config.toml
encoder_arch = "transformer"
dataset = "telephone keypad tones over noise or synthetic speech"
n_mels = 80
encoder_moe = "top_k"
encoder_expert_mlp_ratio = 0.5
decoder_fused_qkv = true
decoder_positions = "learned"
residual_init = "scaled_by_depth"
beta2 = 0.99
precondition_frequency = 10
max_steps = 10100
batch_size = 384
Rows from block 4 of the audio encoder of a small encoder-decoder audio transcriber, named by matrix and row number. Rows with one number within an expert belong to one neuron, the router's apart. Each number is 500 + 40 x the weight over its row's rms, rounded and kept within 0 to 999. All counts start at 0. Numbers have three digits each. After the name is the row's rms in percent of the matrix's.
Before each expert's rows are labels from the 100 clips, of 14848, where the router gives the expert most weight on average: "strongest on" is what is common among them. Only what is clearly more common there than usual is listed. The data: telephone keypad tones over noise or synthetic speech.
# router: router (encoder.blocks.4.mlp.router.weight, 8x192, trained with AdamW), inputs 96-191
# gate: expert gate (encoder.blocks.4.mlp.gate, 8x96x192), inputs 96-191
# up: expert up (encoder.blocks.4.mlp.up, 8x96x192), inputs 96-191
# down: expert down (encoder.blocks.4.mlp.down, 8x192x96, transposed), outputs 96-191

# expert 3
strongest on: key "7"; reverberation; key "#"; key "9"
router.3 093:491490494453474487479521484553474525457474521451544471464491477480520445464475451478519472484524495479494564503522536553556572567493498449473450545499515413586493497513530515455492490492540554578537525526548513478496473433532486501522531531478436484497526464492558533553537536450404538518
gate.19 084:456483500513474508523471496450481511506496505441505523490469513549464499515536543496557574483492539466487526470431500425545545506549509471501543519485542461472475447507516470429586476553477512448494522480588474540415413469449520500462447456488467540496499435524446545513610442480464534506
up.19 082:504530512547559467539508486540470509510502510560499467484513452472529470504437516497397468523526483563542479545555475572439508515456518494517509566513483562520547514463472472549406558498488551519558462526466492506538534511553453504547516514493529460530523525477553478463390572474517489469
down.19 094:545456591491415522530441497518465620469477539509569486495465516426517526467510638419450535485478540513498504561503519432557492547511520495507509483469526546534487492486463561522491483536526477488530536454523519428475467506497460511465485508462470527501504577484482509482456474552552552543
gate.20 110:509458493425491492516473498424522506526507513569475468511457511496458449555443560495514561466472511525545447489512558487487459476441443512465516541412566511485532506471509558500456475520547530398467485563464453554552541519544450521527491492565508629547509522459498469523472517443450508528
up.20 115:484429490477520486530473531468517483521468537540465502469470499525484458496411571513551573471474500511576483487542548510524502500472520531472443536437527495502517510520518476526449513550533536464480528512542477529593514499537450521519518495536474686515519501454488462505517492489442527505
down.20 108:554544462492464500543491503477509440479490529485463483484482435504486541500568458457538559538509494513478509509500555528537481552509498478509499574444500500467485512621497501496462522513489432458478511545432457493494463438500571421544519540502498440516485547522494447494445462508500550542
gate.21 081:481495519494506503453562490442532513547490536530468495457478494571574518490457527542470496493531453482471514477510511562486478519528452502575525575415482461453472516481490500510525516418499500488448570493434523485558544422465513458458513484486535472559467496518538538556545451524554492429
up.21 086:539495469465495474483485514453477486443474494500465530512469524488493500496478432550467522534506469482504519508501515479514533438512543485462569475507548600459529484506527511575493454523456434507500487454481513633463463541547527459435395547570464470584485501520450492492546503515510529569
down.21 090:513461426518482446561561472448495516539565435502530496512509547471497479459490431458533499515550515494468450463555512503470477488494503559515548505504448445501550400520496472418505504524573531521539537466488486514486497443491470516485501457506425443551538498541528551489554499509496508421
gate.22 101:512511432433508470489597460465460488438464477488490518541461552512476511501510515506524515522468493525544555541513524600484517470459451465495477404456494419419506438531377454473481492627527462491609577452552455490530491470482483437483494465545470463475474555498461527501503461482465518494
up.22 095:487514587469500539518408427435526560567506550495506464496515480451490503589440536476510530484507506471445495410438538507523452457443496504500481526492509573565488540610516566534540552471536466518498469560458497555510550467485514577496488475461528523525503455563560456539460477488476494505
down.22 101:543468545505498489532479470486511499494519535520508591470509460500488550495441513495495653419498500462504498514491488521569492479436480532506581493475484573482482529457488488495493465516533451481533472481562553475501438558512459471564481453481476478493467474454477484454477485567558525514
gate.23 093:545463512539550472501456479457541552510513510473494524526452514516537493457500536576447533527469509503451537515565520463555520587476493492480508538481462492480475510500573514429514405494464461535509489556502540511459459470487531497509609559476508460535553435454454493506523507559482603546
up.23 088:528452526556536533494452494485562491485529474524530513485515491504524481517435586486560481545493468527456468466497497537491485610480518460532439493450478537498525599489471433445521428515521528509456391481485495530522492464466456477478561482440568560423564504461504495455540524535513469497
down.23 097:518437495523468503455615552491529512359481469522450478514565572468490494518526519510458553447529447517483538463555476499451488555466505450555431582479515561469441429480509502460518458524538520478541516445504469559512488527479507521593451497526480493540538542544460469506459527539467490541
gate.24 102:498545573531568579512485512482455477412476472532474487586485446584548519461479460526550579554424560488531506534524490502504473464558460505466497557496513513536535490467489509494536487453461530472450439427517517512520508511520433620478498494520534448502543484469500479504503528489540488501
up.24 105:538454462470427520480553501520557533542529536518517537415493572475458531527509506516444482481567500485462461442502493444430544527491486543538533457439479460490495550508424508511461495523525416492550472532463486477484472463476495377434489515510505511514508553449484493488503453578446516560
down.24 098:523511463488554511464508513480484510536460504488618459485511556483473515424513563471538523536458528517538441461518448497518530507515462473472586474544517457513529524488549472497520487519536534430524497521460427501465503485488518533501528569514540467513502517538498522497480490428521506509
gate.25 099:537542539447475465540451483459554443492520545499502548450426501518431480519523515470567481510522430532491474475488467503464521453571534430455522438551479456562437463507467518460472522545496488574488555500483538438551502457494520445468509462518511536537466499479517406523497552468491463480
up.25 094:486586502481503509550510472450539492548492517515519569477526492549454474494522490516554480496489428534430473501469389494482543440570496431465526440517486564473421469539453528484447492455508504527516542443488543451514459439470529515477495467530489513548474546486528443494527533549583556424
down.25 092:502500455530486574517560520486429483538554546546490560473519561578506543491567554525522553479502470515486538537506475393492516495478468513479477501472550531481507484443481450483472487422495477450575553481488550518489464502569562480502457430516534467489507502495593479508503501536521479452
gate.26 108:525462472580602517502520541472483530458430495418514449515542499427471631492517523484500491497480506457478505537486475506398524537499540487501502440485487404490468483472478504486513436577552559492572506475485513429504488402514499474557533529502496560519480428526466569496616454469433466500
up.26 109:501509440608561479495516590504520538526483553440555425462511475411460606478525475497448511518452509468489528574511491482423498499543485474467461434478539421476470526490521521506555487611515524440552494471439573416520505425530521517544556502489498556528497482508493602488605470466448451481
down.26 111:531403542519453458510545554516427430517565555484516511485585561498599557552472502522547435509533508526468496554473458519462464430472423462466497521525461465548507529541502462456510491488504523504449534460559433478431542534482451468502550517500454508540506561505551557495465483462498508441
gate.27 114:474537509537503545449507517554419446415534534502509486471466463481498536468570535554481510460516485477542557538481536481512517607520412509500463503467496465532480480497491467476426487489493521488575455555552566510484521418531464465444571521513480487424486493540502489551477456503468527486
up.27 113:461467546545511533527495459461476467437521571470492447486468483473455535495545500523551533432445456500498506541536454478542443583472452461502496483526480437452569474521487464485479519434501519493618460523555512554484475447499523520519581515508523486467528483540510486539462463461502572501
down.27 104:489485465527490484538476487466559446438495462429482456484507430511473580456536619511577471550566527480553453457539488467475508485602504455445529463460501485457527517498538460499489586439467502518482530483446542531560530425501541546457464542547482483462474477503516452504490468447473485515
gate.28 094:502500559577556471518441599515523486468501551415531420422512474561488555481547513482527489533445490544562434502486521511551454470466540517578512528482588556499523453457559505431541564521455499464472464520460466527527522460513470481525512502402515441500515543437532494563527538556485538441
up.28 093:540498484441457538488542470494509565484501438521466643596497559474502466528453496480503507491493451450544475522534512513476531434512509523492481456484505502451448458538504453555484504498519525453495503444566511510508514513480519551527459539487544527563495536562440480406559484486497487503
down.28 102:495527500495467552443511487512509460593465510489513513537509482561501462543471538477502444561494555526444491581472474510415478510528566459475513504450528503527468546535600440524525483454433482561528530523498398507496521517544476488555422509465510452492445499460469475417493566485605434512

# expert 4
strongest on: reverberation; key "3"; key "A"; key "2"
router.4 125:511461445510534496499464522490560443521486485489472499503528484446429521470513473470482543484473498526429485508539457410532512523464490503530505477531475612499506514348474428488485530512524500427487520572489482503500523580477544548451513544526509448403507518541509430454423499571618488506
gate.5 111:540413482485602503442457480548472455562509537505523512520488512497419565486578453479523505469479523518494508513516482446529526570451484511468506492547459457469475549370467450523450558543531454534516514501449460467536496546508513515532520494504508544497419516476457518418466544560583509484
up.5 108:496605499527407494562559534458475544453487475489477491483525491508553454496416525519464487528530512473516477485507548530490513413540501447527488480424540522547512444602514556458526442444456551450451499517544536529489501468478497505479463545473464501518585498524536468534530451425417466510
down.5 098:531453509490550468438466553484500448475491533502411515519499482501493569511533423526584503512517447513536553520470474545507532520435473553516577521516496519523568554474464511466517526522458473533438585429517454419569571464493491489511533428490414508523477508527504534467429466558516508583
gate.6 105:521466506488454473483514521538497465538494506502436494560499529521518491481478533489466542610487532458437428487522538512478481514513479477476552525471559478485438419501447526474427458384463489487425433511501570508603485519565519530513502498503523462545539445566506515518546470542522503438
up.6 107:526435494464463464507472546555506458472485539518420525540504544495498480483454538512439547611489544460467410502538543502526494526497482463487534524495559469469475441506486518490454471406448484500433485510501592507602480502552492526484484476486500482549544452558488503514504484534546457495
down.6 103:524529468457506492427587495491504444508521439477497511528459522539481483515478516530449480530496503449543528524543497544517521517462501487486549451482543589444482508564503478550527446505497534436615527534479492519504516443514496490540499478404525375516467508425614477504436502473513428497
gate.7 113:426481518472583470494485534532471508500589458503498475522511490497498430479519546449531454528509533497450508468487512501510496478545519480402514503495571500518502473359502436521546557492499495502512547524501437564480455561535498479519521501430561431497557600517527540563478478461559487475
up.7 111:561517478531402533474515462484485484509413565476492512477480519509502560501483459546487537490513482510551482547523455500476535520418482507586506489518436487475499524595490575458465473489492496488509476473510583473511544419455518515474495485548450547482444393473480430427515509527438524541
down.7 100:523510552507573450471538500448478496540512509490468531479524498424432517461536495496537451518585481510469458459448496546478511465471536534460475512488459469522544491541511499510481457481557474452491501474527455503477523550529464577525506500507525500520510583507591511473404483493510510586
gate.8 101:508523485442528556484563549500481519493516488436515442505607547507494440530516495515524532538509550485524481515528465482547477471498489498516474456475545516495470537494542521461467454490486489472467502517474463517428496479535483520576486491549471541485515494510609537521523553437454488570
up.8 103:565529505478575584533551521491507560486521447430490481522609499434525475525539512478512554513480508514411489571474490510549490524490496512477438514469553496497517544458559505457456453504531528469465496529501485537478467482474505524512528503529472582442502483534601522480524536437458525556
down.8 116:443532496510498537476513569507530504483523460443425535532435535549453542500548501534586537570498479490589540507497476431508514504456564505507481524505484479577418476469547519533542551506531577462553478494434546502474531482554487496476589518520499424565500534478457489511494542501467520479
gate.9 119:535487468484425465428503457519437557399443534464511469564484533513418513536468526518521490514430551507577451507529493579543495525484504485522530450457522471568567480565485499494595533602461476522468537538610457503477574461533428547454474399496520417500499474493489479537513538491437497461
up.9 120:555496492519496457420491486526443529388481545454441455547488468547407516534453527510551533518411488519563448512510497550563462551447520524500544470513538491579562490545504506507629528606476474502490517495621467499464577467519432548433496462486520417486509472498502462558519516519456466483
down.9 112:514461490518504535483512517530441557499485473468405424533495518430435486494464497535504514522405450534480485463516486492547500494521512521488603491531449541457487468574479512528532528548561457536449477498572475543529398543482481439514568467471429571493510526524520589494493508494512526496
gate.10 106:482503445461448497495481520503503480553485511588518497532538548451447491456522539516527551569540475539509505524575482451552561565568442504595489554483539479418502544482501474481487442420500490484501475453488473512460509514517456435476519444511515557491432568569411473464543511513488517497
up.10 098:533529582556532550507501548526536550490474449494494494471433543527531495495522542512506449432453497431501507454484523581504466507427513528426559494513463521519510452506475512501459548552461502495502526509478505488538466477457534534470500571434492425500549436446537483496451538473513521558
down.10 099:525472477487466496515514531462499530537470537535509515528507492534508408563529511500487429497461492505448433487553518505538500421432504497492546585545563593475550512559370476461522546456472455517541452523481490534430508513548467526490498444533515518546477487533501490491493486523533534473
gate.11 101:548476438530467513589507492539478559474449501478529488459459454575491514479493522563542454542505566435547484513457509539510513531481437525572451504442432547455492514488474483479497461444529584468464517500470539520471512528487485438469498470435473474471577511479539485444428429610525449503
up.11 101:483544511513495458424441477481492417522570537523514483535552535410534473529517516460447530506490504507465531515507470536563534456518533422460491532561503513544483501470533500542457533568506392553572416481502495417507479449495517556588524543542563541531426522515501528470540547382523530477
down.11 104:442504496511515497528483483564546528487541474513463551467439468462437459538461463517471455528572443442518491502509508545509453488470437537548499503485493539517493468599529514504540511497489553511491444494523528498486446537485545559553481420506539484553545494446517456541476491605522507505
gate.12 086:505451440580601559468520526495458542563513527493510458445439476537470465593555526449479506475517470495516542514513481531475525449537473547473499470455560515574528469558441576450478605535509485577469527491448519471520569491529507540458488491498456477451508490519564512511479544445474490489
up.12 094:517547451564587451469509551465501515537565475468548459495449452547463468577573460463548504463515489492507513496512517559526476416606453530510504462426523536566528467576469486484501511533540459509497485482490570448478591536456463539494474513534433474423486479536514504511497515443502473493
down.12 098:473478480571506480546474511493508560491490433511456535493506563411485512484590526429498482481476507466509497478528406488517451560517459536556497540491531487468435476484561509441525477573566490517519536433480427463485524492574507488481526530501515582545440492467473475482549511474492523532
gate.13 104:500548448479523480565559518460456490497526468532476458474438514535483461549521505445538518500439474452436483483542455479446509522508520459509493475565509490455498424479492464535503533458507468457532494522444460532463494522444436473518489489464586552470505530498568463511504531530450518528
up.13 105:481464561527473514482473460577562537528483505517533552520563502461499489474486493534462496493556487569561482550448494525551502455472498551500483526453506517531520581556525543454467496545515475506526507462561550475495515476552579515480513545504452424509477452502420540486504457486547520468
down.13 105:524469465503498478457423445486438546470499536464502528481475522436498487526507469502546468520486479596543520452498503509393439517489475432546533569468496512455556491501506476511473495499529443538400478480506485494570411502510492457494486424415466493530484519466433467464530415442474463502
gate.14 078:491469519477486475535492535446618446455537488478485524516533492477568500530481543499514470532514477494529492420509435515537432459479501541516501493437485479478500516475545469490512635500478587482484502541388514531504558518491561541547465526498508427487503547509569537505497504510544500530
up.14 088:466482453562569433543471504473460466512443535505510457387503479562438465470561566475430484494496474434543509496524507541550552514470528482527516512478470508526526512496473440483556571515488431506457535466530496446527467489492448495527528422490463521446555439488449463492432489434516518521
down.14 096:421522461529483458513444451484559485494464474463507535535502521469535531519455440508444503449455512564495513492513522434527561459491452556464487463535487488567490483493458497512478509528554556548482444443438573525473486507519536503479414551506546486533480547565523464461489470520519529535

# expert 2
strongest on: key "8"; key "5"; reverberation; last key: 8
router.2 101:508537492501504499516535449476453486484534458483492538494491489459507498472491439490566489500566492496538494525480538505500446505497517529484557523415546464482516543549489560522553529531502490539501503374490457475527569414461505454554521493544531562515474499481529442462563568466450534555
gate.19 128:461468527553532485514512443537503570479479496519535586471481512535469550514479500484540480431547450549606519560459555428476528530523435490515495482470469441461469511516450510507484510579533469467493461437446479472457518490507473525403477470484518490456488525486532484478491479466478498557
up.19 127:541521532504534477524525484518526561451507494534539515458488507546479550575467491478546453434495485599567523521495511439482499526531446518501483485462541450498511498497468505481480509534538481494504466423382497463462574474495464473491505503551517514458514514500492471500516481446455495599
down.19 102:479496532639486496544461498512552477559542487520540520510502518505567572507514502512484452527517505492561512495506432504411496596439494521495462488556520462528448478535471494581515424553491575499567578507503472419478546514487455551496491530453526485505489498421480529506496465482482442488
gate.20 095:561456517554514537532477526509551513479473529445457503547490445468461520538499566492508433573522538532479462500425440476517581516506477473421475468450485579495473531476534500525557507497484470516471439542490498504529496528420515508499484503495485556441464553495540456488492564593469431461
up.20 098:437500454487529475530507463536462490570529473467495446468465467442517456443515509552449530519509522418549523537518475453460485385508493467507520584471512440493483488609544478497393519518543575499457511443512485534478498481516504428518489562519527451489512498498519528526540561492529564593
down.20 097:474480422550509510528446482490615527514510478448501507510503500435469461575525453519482539504498458487449516475509481523502572489555508465472509535516443515495483479500565511563519520535528446432543492500465474450539452619582495492492449555458489568498516456503486564545568547520433501554
gate.21 089:555503539486508529506511530486449488497524462510492429527463514486483474486528440505476461474546509451449568442537511489494481625549556517548542459448508505507519524546480528464497441566526480471542522473584463475588464462492521460484561531535484511520437435497515532497573524577418438455
up.21 087:525558564425538544478520506455476456510565483514476453512500506456458451506538517547438547500488504424449514471561504510536460610490511501532575478432425509435462547484452534497539480552481464540551550496530457508482520485487586498462506486524465445545510450478556526527531569517464523506
down.21 090:491452457472496532551471535549541536453462477496574498491449467490502494515537464482499494458478474502532514481545442538540479562489452459383507545524506478557534489540469485434524505534487489409484538506497517511451473464433498490502463530488481510491499480479461552562468453471512504479
gate.22 092:514464495479487503517518542516468511490506504485456505484464451465483432519502466474475571454512515444482496530468414514540536519543478513516551571549460492526473514521504526464434460502392525543502494466467515562502484540525538504448460490561416468449476488501514490513544519427510508602
up.22 098:479567462450503428502465527508514575542468533410503415558508494495591481569492526432544507610498507499530502466475465552456486511503508509474495478490488483550529494442568496441513460556505509458486502495521554502538574462485452486452591467457462500506525496522409500517493510449462460461
down.22 087:530466493538523496519426534526529444555480495555448505499496472535514508436491494511488519432451549458504480438414499486555545540507491468534422498528491448513509434488554441536526463485515543486511495512527468551409528499495513507517593472524500622473485479522516481445508529534526435519
gate.23 101:541487589498542596410499551470473527473468458464528448474555537501443452517467450520501572567492503477500483467492510544548543519474555555475505495469537451455502564488472489556524427526554530484651504534524526519472489512439547467510439476465444493496501488487510500499477536448422470556
up.23 101:428440463468466462620472494536523509530549562532506571499470462484583511509530566466477502415489499475489527553504459458484439509491450520496502422509494559519498498473494516483434530497436487536348502481461456478518531536537474528474514514505610567525471562492545478520485460552531482462
down.23 102:513451569477480526433536522466478528513534470523517475424505537461472481441564525465513568551478527482500480524519495447385574513458495443467506470489513501551524491566512499540478550565537562475417512469554565489539505505505509648519529494519468529444524473491552432559522548495478409460
gate.24 080:473456417398445527482443516460535496461566488463412588512534507514471550507532465531526472508468513472506484497524566539486487518475458454492537567450453459526485519482495564445463502432517521446496595457484513531515534489507474509523511444445526503622442425545463517522523473542451503482
up.24 078:488556554594535481523552458540525543511463512498611472507445488491497446535433559515461510525564492501497490480482384515525501497492483543578435424516487531425516488458524428466536491570490516530527399503551526470464475489481505491448443526532518500421534555471513490476461502496544504514
down.24 093:512448482504444548483455575517454504543604535577586510599508561457521513468501465487540498567558466452449491546482531486457509494491504507528528449496470440496505463458547483423536497451470377428561446484536528440530503447527477494549541521446520454485490512520524492482448486529510523545
gate.25 098:474471511521454487536446491533496443455465511488464529446488538479496507556478558479496451441492471477474503408503507531488474474561533516470533514573582518438489456488514561512490452531520562487506495416411472498455479569548505532528473490576456412548537423466518497507521495528495542486
up.25 100:554506479488516542482544490519511526501494520457575483524458477545485527538477427469549544563522536479485536561447538405611496519433539460505457446472411491430586502491479447479483538457525472505462527561497516503532478410477502486472495541495506478535406474503487543510492500467514515474
down.25 096:484470531483515451509476424497566512451513572491458499527485467462461503507495522511519492541483463558449574458490466520499538559548493507516599528549503479515516497491406621541471532445522571443461537542479506445542522441509513572511526531481453469453505496473460484485515437561497501489
gate.26 095:512578500485508465456516511512499471533467503491506472531537528489440533492552519527525523469518508521465438529605612530541502472544477487526478483549410493514575374524529465461426458512427477482540467553486495504468526486500524470496488477481463571575461515487548496515514427506509470522
up.26 092:529483553479491469450497498493466465480509463472484499491551567475445534472483483515523556505541521491459434503556566559529473451560454503548501496542448533508574405520485463475420453516416475519526506499484501521457542459481476517465500481536485590549470557498534451536498479501516466581
down.26 091:512441506458573533450464495483449481536476511469521542581430465508484482534514518553466516451479547617509522569543510507456512514526458476512487556542469517525523462543505508478521483467451517468496472545506504464531424497529560495460551477546494498522498572433510562513440487523479614550
gate.27 136:495506497526467504523498460490475520492469481491536518492451458515510475599471490446505384479579580510541545464539462525503545510447507524516486536498437482578600402560513529467482462528451495525500479482491436468520539427466511501490476525463560526491520480441473477539492473455450381502
up.27 127:532533514479507496461486510452553464464539445508464407546509498473560506495519511513426546449502527495493539492535505586532551511519454528526513535461511463535540495592548512499480552462491502503552511525463525547541465541474553441543549568460559565472458488516453522511559487461485518583
down.27 108:484506545429523523490406559505493513406496500482487497502498502500458498494485514517570544495431506435469563591466489548490479488479535480573569494511563532519565531474425486453480514489500460479482465542441546491552477496589486472499516511496496571421512450591519479554451518502490553547
gate.28 084:464510503624522539507512506509398445447496493509600493482496477556485485523456543460466524555466455546496443519502528403523522538469458469593501446477549520552481523514500504554469484566481494483453535499493479434437427518549555495468487461423449432557516569573462501495512569509477526510
up.28 085:521521535460441475533529541531560493480485508530471459457459552497491481428577456507483528449493507471512549491516518584524530429501524503444545547571469475484490457530473567488607450471532473535503506474520553543476507486487511525558528511581534555482485414429461476476467463467497472464
down.28 086:455492501465466515506523578504561536518449553490590548471501504473518485539555586443515474527460493470446529523496436542485575500574545520458455496508556438484497490475479472453492500545471540506479511535466482529507477452554468448520521510557570536474529419533518507433470522469529503572

# expert 7
strongest on: muffled (low-pass); number of keys: 1; number of keys: 2
router.7 087:530521496441439492448479443416421504475527473470512504498474499565461504502486488479484494483492549471564489495522534578456490479578497517534485508540494453540548508527505531498438452468501502561471534528534468591490485488544492490533461460495490483489510576541500505598496507407415487451
gate.5 087:563521535497473523540439499553436498521468530531525483508563454493501492509449518498495491551510541519508477508501439438526529478533506458584408490432544520514405504466547521529496450483460528445478470492468494552449490475443553503567531548467445482515489452518479431477532449549440460494
up.5 087:521501486473479476550419511534509438501506493446521500490540435545423462556546549460459479563532562482490485484509443466586490488561522429617459523509546527499477473410486478534480438491467587463503529526438482534472489478517476469539489534505522464501466462496572503433568427490501490440
down.5 094:504434513522528458501483466504475490453559511577411481511419538373536445493521426505465499537488417462483508463510597467512531519547460552570547439529448527462565552472504526550487550456532492556525467485530545548500507453479469542443514534550491495551506536546543536484558475504472408567
gate.6 101:617524424553544510480446526469526530487507460482549415511462475441500535524397560510507425502498521543547447490500390437487505469543519565502479463526459522538576460463454505497515491443502495474496503497529534504477462461488468489502506544493492503490504543573506489504463467516511471510
up.6 101:558478424533521508468452455438560516476536486457509443511440462462477507523376530497522459581533539535545482495521434459469520506470545514550436509552467481506560494544501500502545451501538538440514514463524498493512499458492473449454485567492502473536459553570513482529537530496511489485
down.6 099:481482439468467476543501559512383418441522494543506547519502484498567433540557554512538564420459495496507527497467452531462552500406551512430460504585531503529474521518513550496536462526534491413561525519484487496444490501547512448462526496476473534572453446530475530586570508518450515463
gate.7 085:400500482477456537579522539450525492545474592444481523444506471484554447499520472541438471494485517496532585496548502493469454537471456542499526594550485497527533534470464546558516437514512462491517490525457586429519484478476532530530486526517514459562522493454497509542528462531560514451
up.7 090:590458477482559453448489478521494526433519446563485489533469488507423552476494487463562528497478479546406429489473496525554506453560526488472442448481519480467513492515490497470449522528512503488461490511507412572468541569476451443467496487479481551451436526574515434478447571466461502528
down.7 097:543559504509461544573556490435496444495495488517522517506442470500584497515538529491484556503523466585477582492412474623533414545512522506442564497540449555439474530514473437514476485508484520522553535492521497482557473508493530508540456503542519546569503474559511468554506498529498509455
gate.8 115:463530462495449467520480477502448471522546479560426505415448513516482507515497512535483526540538463505507505505420501556536482475522505563446520461557526464482509551432446469447519492528497542560480449474476496512509467459490570478470555526443485558495501517512425460509554494493484462456
up.8 112:547515546557534484453490496461541466542448522435555458504555516499473521502489479486480434469455500468595499481543535420517489511402514457463517515492461524493518424477524567573432461444508517423454491502466531560536499505555453526487467491556481457510504435501581555462473474581484539536
down.8 105:552560554606495501482537577483518502545506484505478481490506511484468467461437471501475449528583456521540475533510497537531559396449456501518607523534434508497545462530434477453526530497475487470514519493563486517587556491485523506494487527560519427457458528552511478574468467450492520544
gate.9 085:526560483493486512521444567519431511478483492527466455487533532524503517499487462489487491545515553519495568407471422471447476469511477521464507452468445489435513560459585509508474486500481499589407503458544535547461474471500487580489532508448502502510510426541474512488477499489532511505
up.9 085:507462489497537477575466576508584549522509510525492500494534481493487495497539467526517480516553510506528495521550475531488543537510485480449472461529480474523420491490534491456528551490471491438457473579505450519572502518511500465486465507522347399463493523508486518416468445623499501515
down.9 085:545493489504433594463528486505453395468482473457492485505427477540405445512459468479465500506452469487487468469571495508503504555537519468521500524468527530476544454537462513508540512508500495580474462550447535503483548452483440495459553490459477492527471520512549479471398470449560500537
gate.10 086:474501556536525534635537501440520475494556465482505447552460472475490563462520516481486503494596453461494484507438509524543495564455470479435483450485521540470481509533506538559449523486578458476539449526478433556521510525456533542484492434510495422583539470446483473507489462482497510548
up.10 083:507484480494499411507557506479515537528497545525511485496534567516526423530545505501484441499462523486509400496464466536537532437426466482413491532510543476496483539526571504523507551486543461459487478455479548509501493434496479479455533531493464511487449557518489483448476470537509483508
down.10 087:433490481484485527564497519524491481551509499485550527507550454476568474478426507516558458433519539464556449498433481488507459497565436488450439582545545485466491526500548452511546439465460474526499544472558541487492506497481494530507523471513547449462455500487533558553588505599498512475
gate.11 122:530487489554468498481453522504542512428484513569474431486525477545496524502452431469498523466560544488479469512455647477508494571424536492424508467455520540529540475581458485519497514413475548469503533509462602511545581519518479456480511486482517556449504502500514547482429471531452539528
up.11 120:514467464534478508493425494495561516467494493538456425486518470581497536525448422482474508449540540476499507488454679519503461530387496476447500478497483524517545464579461467511485522397498511503526533541511598527559564488514442489520460487447517566437531488494496555475474438498452492535
down.11 116:493540480518468482435543417477513539473502508453500521529468488438524546520476519477505490566523503507509476524466489459453497462537431507542422545482487500526497479448483472419558493461481500517433558491532505542548489527467521479517522480503530529509502541547486471460547492507549475493
gate.12 128:408451527469502507555505490545517425469503486533514542477533498456470522490489502494559488528516428472525516472457521495460514590513505571475525469497482452482440535564501478475510468527575547532556534504529455496486432488562514503467471501495478490493523432561463498437459544525509548502
up.12 123:546592478518482506495501515428460531498520499476540454507521464531536491446553511464465446481627505499531483520482404544530491431455472409503456532510522509505528505450516515486525482498425472468475480482484545468560510489394494476512510490522542482530446496398528490519509415518501465525
down.12 122:469498507505499557515578479466545533505507512510565528491469540538496520480488474452464499427585498495482529496515504512387486555485614464504513526462516558570516523461468556501504484456503444499476563555459489527498510451418476499528496533541493453534465537444476471428606491512502541505
gate.13 109:547530470501542466494479475438563447502442478447483486539492494545467518464449477504477534516491460466439483512421560591562440538460532525525493485484466548515526499494511476536469536548519500553475507502533369558451528512528499525552447444470503539425535549483530466420465536427427532426
up.13 110:510468499513499483482488512499469546472497472482536509520475519372532478569497499476498543525495495491529456522583498458496518485505468499479504529482543505517445495499476504437476495472473527475536508522468646545536480500505495558433534585523496561482520509486511556517502539511602484568
down.13 099:445525499488483526466453429535502531505542456510545472518462460583492505515585564474518487502514482575543418447431508517510497491509500522506505459487577502580466465445516480486532502458526447535504484495558523575525420522408466531477517552541502491502491495510508548421532467507527537586
gate.14 101:538533385462523523389524494485502472462536508479523525460564539536473512453490550515492543555492560456521533538553458520510530445519528484585478535530463597446502473501457474502553428486507532461530514558491557556458569457531478423535523509476492449458431408501535515482477529477524436455
up.14 099:467527483531491528558409576471513527488469500524483453483503473440535467502532538501517512503564524521452442501511517509530464498544444515439553468561515470434539481553474502388540481468448393505463490489544469498562423548529471504411513492519517524503556537528509502511475456487517500469
down.14 102:562454458506466515491529472489553514584539493495482437485450431530465567519486514492481496498551492541455471462527484520476517486528560506500518415423465505521475487425457407425461465475530497486484465464458460507479477472442473504517569459569502490496506557509529587519548490476480516529